A small segmentation model, trained from scratch: 147500 training examples, 7.8 epochs.
Rows from block 8 of the encoder of a small segmentation model, named by matrix and row number. Rows with one number belong to one neuron. Each number is 128 + 32 x the weight over its row's rms, rounded and kept within 0 to 255. All counts start at 0. Numbers have three digits each.
After each neuron's rows are labels from the 100 images, of 14976, where the neuron reaches its highest value: "peak at" is the part of the image that holds the peak. Only what is clearly more common there than usual is listed. The data: dashed paths with two dots that lie on the same path or on different ones.
# fc1: MLP up (encoder.blocks.8.mlp.fc1.weight, 1024x256), inputs 86-171
# fc2: MLP down (encoder.blocks.8.mlp.fc2.weight, 256x1024, transposed), outputs 86-171

fc1.630:110138119182074198130093145116108154092089190088115131146099116208152127100169106060121132064122145148090115090143072147157185100116184148095109162125099137193124149095105155146145139123066121117130152129117074131124181186166158127140113133184084119082139119
fc2.630:187117193149125082146103133096109151179113157079143078182142077076101162122169160177162134083075066069137188118146149128128158135084069115108130117127130128122155121134096142115150118134185113129136118147138102164109129126103171119110145133156135154115174195
peak at: middle right

fc1.196:117183098122184155170138178166153156138132153160091161168125099149105121189115151106170090150078131146143110085097123137138114118107090160141171146134164118049152170081131161188181137168153134144122195105119114182152196108100152092169124157115170121136123099
fc2.196:131098177122110093146073037111123099131120099103139122077099125136150119063129127154104172121168144165199161160123169213137106131165131114119106062119156158227069142184131062101131146133161135138133087164175137071133084142155104190123123143086122145105160189
peak at: bottom left

fc1.642:098171078123124134034123170193138134166140151160140093149066124192122085132154084171097041105130142098124113058140100154109169174143141090171111162109128094131126126160116188103129168115105071154162142179069127125103145102098104129097143126189163149089092110
fc2.642:144128144133132127134126119111158114117170110084099087143133133107105071113118102166190119131140147158130139191158152134125162146121167154154132106122132156101043138106143181135153165099116143124074153093078111154121167080146169080138086141130119163078145131
peak at: middle right

fc1.48:057136162139129102112131167126120113121107107115071163107145172139190131122174108118169164059122202107088135125141125082116125190130118151128131113096157130173067099146165131133131089153130148089101135127139138149124117195157068156154086173066123113156106101
fc2.48:100141161122106145159237217075183153133114134127077142140182113093142143141104180092144189122105106153141079142117172095144056126098113158143128135138174122091057109144136092208106124140175128138128105155144150093172088161190132114100129164161109122138124113
peak at: bottom centre

fc1.556:072113093080094106114158123121125143147127155142125145147156190048117104113123144157121176143114082114085111145135066125141144150154077164133107108121133159110162164122174134131058092119125084095155089146180119191163060145110125149153121097106139153167140093
fc2.556:129140103158141151109106115188154130136161163107153098067142112103118146130144127112133138109107077151112134145118125121073135170102118119119138156083103109138089130114172078104099096167121172173082187095111118140118117117155091078122089105168164161190149191
peak at: centre

fc1.498:201071110069139147212189059157127110139176119107145107126102108165170089142087147130085126113133110127080141113117118107138140153174196126104137179132144111160189076107139141061105157146086115109116148129124089142129144142089123119118093116130098033134175088
fc2.498:155198163137175170132127124116102110130113110118125153064104107101141096121113102152065115123098123120129177163130117137141065175150112175164128129129131079127164093076127086135144139167199070177140123140105191196168118136083119183143140116114089150168139129
peak at: middle left

fc1.275:122099129138134107107093124090125081155155158112115162096168126120135135143095102139153085137109077097097104142155092113081177098162134083099122083118116088065174143110155163155146135149101118157143133021121129116126135141145125052143102091070143124116110092
fc2.275:117088126130123158132144149167145143144130090141152117114100088141132143158165167149096154123099134144129109119117170156141132123143124145125120142108176145199057105188063073124119099098114137126066069189090117087106163082103106212096117146160115106117117144
peak at: top right

fc1.553:152141089141117101149140118146149177140162109147174127165140086101156109121124117176090124161125165149185116128102116110138090140118117134071158125100128140114128126087108029129122092108130130126107136164087129086121106137141111067051155111089109087080146167
fc2.553:103111073167125132116165135153123145189099108115124123088135123145124155081111152100169092096124150135181149097135128157161133191093123126084084141122134156122062174156169131145108145057053154126162107101131106120138106146127135025134086100152156139106082121
peak at: middle right

fc1.270:142144117100093126149149151172122109137138096054124118149128117052122218144112147073122153184146078127122142096068116092198118085114088133129087104138117119111128108103070085096156120128183090129132185129150154137093108144116072107144140098151113145165107088
fc2.270:057130156159112124146127057131136117079141105103176163072092108129093123130153157121100095119137150124157137180123118066116116140207112122083122150126135077130128226180139079115152148191114106109127109116161114049169097100153194140135172155113150147146115174
peak at: centre

fc1.544:149146101109149132147115104148106128167091121118111126124070137139127143128115121147129103109144136178152177104164093177151158144091089102087141110156178157147156085160087150118126143069134115128160078141050109191184157137146130126161125150098130108179160128
fc2.544:208093168074141137171057101075136141055135099088172125155150120122103128101108113137128183089112138104148194178078169169114137206147135139186111094155102134039133179118127143114118125170113125109154096119164074096124151112085171112125161109133122153074166208
peak at: bottom right

fc1.28:071095118172110143164136079097122077191125145142086130125152148153122143133130126154123160103181203093135154179139108134113168157106179084153184085185131075147091140105177100131144133129124109164084169112121133161120144160109099126138102111117097151095173090
fc2.28:155121162079124114123136156081150203118120079180134144106167096099135146157073144127126132124121125112117119109116132078146122144202118176114134160094169105080109103145070114180127080122137135117094134122129140105119116190117169140142055144221129097129106076
peak at: top centre

fc1.462:187170135082127118181134072123096118165193135115119146153195151147097107131128083176155134122159084148147111097130111159124131168131176132105098169146177164156143087141132143198096169162142119138137143069148113101168127132088141090146129094066156082149145127
fc2.462:171105111133105125123087132105094135104130123160189102062038088116140121118086130115100103099048160172154187178149117102134141198134078111148176100137134141116157161099127145115146121114089127173152081207065112145162140105121124252135175093126113167069121193
peak at: centre

fc1.405:117089137187127114172145062138081130130144098091150163085090118143151159063136120124084135108141129147161118175115071107131160153110156136164095132120139161086137152127104177083193121164093146075138126143149086124163133254154119128156126100092096159107148154
fc2.405:146066076140203114113145115159117106110098071164128112157126117161144087068113140131130197156120123109093149091099142153114162142089140054169129151154142089064113152104086170127110144175148114128135115173125093116179137106122201175153153078173125137149143100
peak at: middle left

fc1.417:159146142173144081130136171122081092086124114110136124119088137128119152027160086156106110102144155109123102130142104140098108102089140111103099101089112103123114147126094070063134158103142104154123129145110137149124145140063086131085076098074069147137145093
fc2.417:121098099124080121151108113120138181136121103091122121100169141130113085157137141101175185099128128084112160150080129151142093202116123098086093165129173081071121095153121081131128164157097123095115157095064119108129174093176185115157141142179171143083086156
peak at: middle right

fc1.767:124101129120079107136102088145111163175154114127061139132127147105095099074150106137118093087163099090143153135113132110102091165082076133110100116080136128145100159121106128138102074109119135135095153162127061060149145125165128118149128130149116178117167206
fc2.767:150122124081175120087081141059107107052081143114171135185095081125100097121075188149136101146141060173112123150133133114141106168133072191107129144118099100044175139074071118144137113166092128157154165105149071125123089139149124118160131131095089091138151117
peak at: centre

fc1.643:082114134168128133123086123119118093163126110090161116166134122146103072075110150091164157090142065084131108079052151092099156110105192101122125071163094066165110106110162135066156145114167107137051141147069139092077130104121068182082103106156132140076078107
fc2.643:146127089162154133152187195120117119120104191156101183146137144114122098141191119162102156140128124122115078131180106157144187125148093159081155082090102130112146127144068129141135097138140155133101141077139122133093128100176128078189146144149128114161149133
peak at: middle right

fc1.444:101120191120114119096149103155093145120146170083159127099127136134107141144177139166174133113148088159133129100092128076182102088112094110102163087105065111176150136108157143147134143101103155092109134070155152140078152105067076131176131108093125092093143106
fc2.444:104130095116126156155141135110116094129158149127149050075105157154156151127192195140115113179179124115122153206086109153097074143156108152081076144117063096104142135138158153129200087131116135162103138121163161122103165118130111176107175109125101131166143073
peak at: top centre

fc1.655:129067163078127177128117117122135084132093112084148120142069159106169136101112120084127158114093130120088171142105080125113167115106134067096122054191121108128170119106117078133137130131101152106175081094111107183092130137173139120122116096088144068186130026
fc2.655:121099109182132102169115125134119138107169150131136160129161095169106089169150061183057175096108103123118155127072123142163115099171089155164107127085127102064098115173111157110057138126147111119085103176122139147125132126087113182124098083152147115106160134
peak at: centre

fc1.627:129117156098198049128154109148139126083219115091134150104101053061112127156123078089117143137112154153153109136143104089117190197126167188134136115144150081113128107113084141146114106208170086098108118162149120141153100188122182156124146144134071180182062089
fc2.627:143165125075075124156104086137199101131147092132114189116154101129163068149089162100111130147124079185165157086164050082121152162128110146117172129084086140165136080131093157161093102203160108113110139100157142134150102155128112144152148130126097060134158128
peak at: middle left

fc1.206:149161069149121131056119089175108153117120166124164068173155105125110078111175124149102080076177166190112135136113136140159145151092080106124123158048130163125119172103117113092173098126151086161151165178126122087167178133106113162142191151132097120084072195
fc2.206:118167181172148135122114177061201094158118049093126103115115116093136147053171182144129104203158116154095129087126142118173130153105107107137130200111104170142103118080126155143145139132083127103160142155133094083119073158106100097143107163127156113093119140
peak at: centre

fc1.301:121107069104067148138147137144119128115056148158094125152038117121083157147107185146114069092140127165119154129140139105138186089077075091120123071193172139085149142119125150134143166138131136120148033122078163184168141134132143121156132106067112131144163101
fc2.301:132129198128171141206068073103186095102153101139117134113148083133101059123090069138142145117143124079152147130110148132126113144174212119149115126147117154100092144181103129127103112109114152128124131130154061109091145076176121148142124142145119139085098181
peak at: bottom right

fc1.628:096099114173153160107130127135162144089135118167111140141148099150052116187059115105113164124107117119177152177093136142071097124127165134144191168208182132133163110102120116129119124094130154127149120156116193139158088119075126177147179164069133107087155114
fc2.628:151135175101116122160068127085137085112078112137113200165068123096156093083150083159129175095138151136112129125197117096156104157114110141161106051139111114115099126141127163150129123221149118135114116151143109154131137149161131156093096106102128133100131140
peak at: top right

fc1.706:102104122112162097113067075123185123122113116122120065132142137101141160117180101159124106136125148155106139127146090119129124103124108105169093152142183125137166136142132134076128102177138170101153084180081062122099119187117092147082151159028125143101121127
fc2.706:113139106108144133130061146154134122134145121108157193041111087199165149122203024098112063107149131078089127086082160134112154136110163107085117177150169120194145134147123169147098203129040077122119130143075150148120114096149136168135129148135116094111128128
peak at: bottom centre

fc1.499:129136117124114143133142061125097226126118114075113077107094167142105063091114109125160132128114126099144147157093140095075122154048143145065142171085130096079161146044114122075149108147136177098103140103164059140081140130126100072139150132155144152074059099
fc2.499:162109127132104160102083178083104145159159169091168127099097111148159193121133138123156086095176077126115164125185090214107093133130100184108109104144071184184148111097100071134087130102182128060116225130079160115120109164091133143126123121177088130138186164
peak at: centre

fc1.400:137113143130097121052172113148119113154137134150110167196095145145119142108105107131127120144109107097115125150117106130072152123154088117117085121121162178101153179109073114123129098139104086128176138099067126105156118129144108046143171101104126078160139075
fc2.400:053155144146114161166100154125132102102096102103180112082139075125097096151155156184082145134122149168116105095127153131129148128141177105152080110130143123167102103128136089090139123114115151128113106114171151125121186123091109239111100142128140161099103170
peak at: top right

fc1.32:131145126145097085104129106107089046127079116128124098137068108171158149120104130167096120129148122149119112077085163167130122163169107094134131075160139175091108130155090194174105078116047110079150093117126075125163113062141175061132115142103136087175157095
fc2.32:140122112117205158122078087115123112134118093124187136104180130110131142089132102128116163170125194118168171161119093200116165137129156168143116080116156130080138165092154149093129087116156111161175144151088087127175097188083119168141165100129185154132171173
peak at: bottom centre; bottom left

fc1.611:149142133105064138143160173064111112108120104159127149128115152136146100105130072178091134124127141087076136125109088105062103095135159087135104103138127067110090161141069146125149136134117180149124098157087164091096126131123095138021157132130034171134155107
fc2.611:100116130084126114044149118171147120105155118140061143113138112113122092155119127104208138091115135125193075102104182130128107147145190151108140141103100131094114089103202118158116133118092121122077193104072130136176094122167173140158111092148197132137130154
peak at: middle right

fc1.710:110119062099163117126082130120141130127149169123156103116122133168153146145120172141193120082084095143187103058172187124201123157160097139043151137099124149123175119172136162082123163140123116132095186083093170155146141106063119111160150136118080111124097156
fc2.710:141125202130097124175096116142109109095136132156176136143053066144101185143210157140081115147113117093136150171218062135145201120103151088131161140117181144160135194169070114102134091140146082087117124127141134125161135152113096086097165119091084110105160115
peak at: centre

fc1.349:132086147154128109167114145104100113164164145096172101179085115120122093057098087110131149135100151107126141172101123125110099130126118111107125127158157139091126150143152037135093128133085179144187112142164064114105124136138158029115114079154108182132112102
fc2.349:118116101131143149101104118112142171170091176124072114166129132135109119125134084082115144163049087115060121113109096105107178112071046161149127121129095173162122155077103135175131119093063176072149132184122099168098083131147079117102135051142156106134107166
peak at: middle right; top right

fc1.508:145150121088099141148127140150168166150140081151109099125116123146130061142107103117163103111168107172136111145135148131138169120148180128103113097173167107113069119160119172174133189089091078141099135126084158112138158142146152141104087145152110169167128102
fc2.508:135192124090136112076118153115232109018124096110160123162110175123128157180126165147137129089103211107207164120138131136100065151134153109139144158098155146077121114149130091106123131125147135139146088125136101127101170087113147123104135143079166116148131155
peak at: middle left

fc1.264:121168083133131124100147148168078099083083096164112100137161147147128104137112146179083158138155124093149132067154122214149129118130110092177141173112141162074139104102182117133122114170162135137084164191143139158151141128097122117099165076083110125152120180
fc2.264:143091162140158146182106106079140139163111064092165157100123098120114132060148078103163126091121150147107135170092143096090096148155154142093132086150155176110114150125127169131132100104081111118184143133126091085163122158150128209170128150140151188123151135
peak at: bottom left

fc1.597:127165177158153109085159077153069103106175168155139161188089135156134144116152080169126126107104155173092113143141127134149171136158093123108089137099100189151131156140164114131122111149130053132175170141148086126159168169148119121156155121096127079147156092
fc2.597:107108077120164169155065167116143134194098101098142099144255096128113087127136172155057123172126115103099137118110166040146144125156089114130112136087108127083137115156091145067114105065122119141122061107149152096085157114085075167124111119157133113103075139
peak at: middle right

fc1.384:120146158126110159105101162136127095134100156142132131115127098140138182081160142138168086078113147172092090110135068097103138107146132131127087110137054145180131116168196127122140100160145098107100176108116131107140125144133119155178128100158173116119132098
fc2.384:109113097109156100121133107127127147141208174153091089120175141127107123104105133156140120098116099072096157151134161046119123135165094096121160210052115118141137146157137164117157106079159132167051090078137150170069113113112062096131110124148097156101096117
peak at: centre

fc1.435:128134136178116141100100175172127075074151137146176082132150047149082119112132102118150156101103149093130075120094116143146152121195127130144120146145093140134148112118144091114102096155131116139127167144134135081116064101099137130098156166112097182140106147
fc2.435:098137108124088134149116094135141110139156100107132165100072105123213158072202116129060090132138135139148132110136144088115133106127123141122186135114211137102087108125149148145129135138106113152098154115105097126139160111141092187182166120100119115144128113
peak at: bottom left

fc1.23:148135117116166138096109148113137123161171132140115116098104106172058102133104155116115094128100113097072145097241105031078133094176164138086170132131134087143142112124106089173184160166193134124118121148153126121146129152110158125066139096147145152127110053
fc2.23:163100150075074132124133112114185129143188187187090089084110166134111096161122104096173109124122162138107113166166131108130116131136114113166178204141143065169148130161099080168138129101154146146051163134152104193072116155097166190087100115160048125063082126
peak at: middle left

fc1.763:123161145173148146122123184112166129124162141173139152110133156129107065154074101163153179164131148081104151186158073101056137121141179125067109121119137094109179096072146127133163137138125186171094085108103170096076113165132095139100186155112082139074193082
fc2.763:111072090061085117095112149137161127166146113126115106164155102146196147151180146110136085099112088148099083096125162186155116106088126156141141127138107153149095106223135133156068143103166101074068147125113134148179152097098105146096059118156158093124070136
peak at: bottom left

fc1.429:122112086116095140082192100090117138192085125169106161143069110138137120166138141140123059110075139091215144119102156158116157147163123093164092082161092155185148140131069094130124194141078144144115081127110126115069049140104161139138105158090134108111136152
fc2.429:092133120184139132123111138123098123113152158130114155150159110150111066104095132125129197113183166087120108151134139120137126123139109092151109117060143179105118156169084131062196150155145071124142110108189120104120179110143152107097131134177061135082047146
peak at: centre

fc1.395:094122087132110107149054136142124129144060122167070109114066070148123157140095124150138135133085104137093153121145128147169101085197134123149094129119169110101167156132146181187122135080075164108154088031129106196165121140123154060138111217098126128095166155
fc2.395:151109205103188160112145087133175138111151118117151141104152070153140107138123114107106101110165161112157145139096101171105168070109153138108191064148161147136074135156077120097124103111223116180146103203105063133080159072143106202137183121110102118121099142
peak at: bottom centre; bottom left

fc1.388:104126135152118117139071124132103046135122124131103150100142128160121108140100168152124093121108091121053109079160104121120117136169188113058147141167084115120100127137156163196095145114096106144136135074153079192157095093145135104129088136085054121216151065
fc2.388:166111175077198169136160111147127180134157151134169098128188108114130122124151109134088151151094144128134140143150125110081115133154065120160076148093203137145137102155056120089185091133139183170112086168121089140048176164118065187174174105163126142119131167
peak at: centre

fc1.639:111163101195142130057112121192095084105119170165168111176090121156136103106063114137138159154129097135118143128168143169159177171114117088098122160089107161103193106077118116086143119123156110174175156086099157166113133160105123152112167127077129076113112148
fc2.639:113054144074093141212129168097150179143125046102160097115176104092119150084219136156067103124148118130098106147108165093130144139125135119106098062137122167137075124159117125136108117125121102061133105140158083044153170102093101104166076155152126147110147111
peak at: top left

fc1.529:114126119128154121124072113066165120121089101082086161109140104106055112161111116124129144102056156132116122121120104079088100083164127167115127147195106107095091136119118182172081093112118131118108133119122097165173124089119149099142107191103123155075086125
fc2.529:126137152118126119134124088149127134149173143157062109101137091142182118106123138119110075144159128136132115131114112215140112116115102127175175105102194145149139130117118089128127162109145114164125122130115116101111096110168113186138155122130119164140166164
peak at: bottom left

fc1.197:125147136152154098142152088131089094140163100169141149128128171134116100143155125182112165120131142174112173140193077123121130175113148095036173156153146128136082096098162137160147098087169132136137138108170167149201110171141118183103187127092093120117140124
fc2.197:199088156047138138137120199086161194115118096104111066092184097118173155074130160139111137102074113136123158149139138072120064210135084131184093158060095090117149123151078106187152128127111162149117078149117108117102196130096123088151094120176172098121119143
peak at: top left; bottom left

fc1.484:144077122079050181085150079101162153136127120109099127116098166099131102098146083117132154099186149069111116180065123118121098155130131115128088110164124101067088149133086132124103099131105156083167121187124099102068122087153108089079138109174095164143136133
fc2.484:081185114146119111105097168109113054094128101139156122131128166108144150116163147104119127134088112175077095124081084172084122095114110160121181161144153168168174137055174125095090145129070089130133160116093175141196071132082114197154148060100201148155151154
peak at: centre

fc1.620:102122125149062171132097062163110135151112095119119112132154145126157149148159113160161096129140108134109156088123159139134179139158120159107141150075105087144127113082107117059092145143121068125153102132111086120115150107082117095101074135144053078132125101
fc2.620:093173119100145138094157097184108134170161144182171130079168114129157150108138121126091127137184132082098120140137117154136123126140108129144132153139161106084099156109080098082151071082140121140082178122146114112089096139127095149135178142146147181093100154
peak at: middle right

fc1.542:152105125121142155085138119169103166169164134160129079200123103141147139120152147098153132099117143107158152213185077154132053145100105129088135133113177110158080117121125092121126080099121133082105156185107094117099121128231097131039165085120147108110153159
fc2.542:144100116151114130155077201084156110124105173096147123128109070136080159068166114148117123096078079147133111125141159113153153170129058128168136141088119114143151120140096118184099131059105139199114105073138100084112183132175081162140052140151101137081081095
peak at: middle right

fc1.538:106099108112097135115157115068120091149100096099167153162111171142089127099134127119125090071100128168105131108127182082113142081110096104157168050172157167184119114165067131089167113109148101075146149188126194154126177157158124131148071136070121059080112080
fc2.538:136157126114080100145166107132097111120101110147119129130192141044091120084071133142155173141202166047203128133097115147150086206127194113115105146097103138053099167126154120115112148187112142172137123088129105064163086122183159125119150111120142215120148184
peak at: bottom right

fc1.694:091156100083080135120153124146124147123129136174148161106089162122103175115115114148148166120138145155117140097110143128115143114143153128136130180135148147093124156115102164140158115133136102145126146107114198115173133141080112124137133098178097190071135187
fc2.694:132121167129131106152068178078142133089114097133167085131165131087127130113137188162171110126101130143217107178121118116123095148113171140128161101122163124186119159136159084095201096150159176133105121112140091114161130068134131149081149187097105125129089140
peak at: bottom centre

fc1.752:133127112103120108109140185135106116099136112072140123098105169141091115165086121115140118106183179110090075146078132192117169098127170158094105113144176136119139099122118142029144165136146162158144137122094128159046099150108063124135111096118073120131113088
fc2.752:065104128192146146131092126120155087085126069131132134127113146161163167057205101155093121176140120131087162104167148142139119091125100125164117167129153161077106114113140115165147106175093113060078132129074115105187138110117154148117172181107177147159136106
peak at: bottom left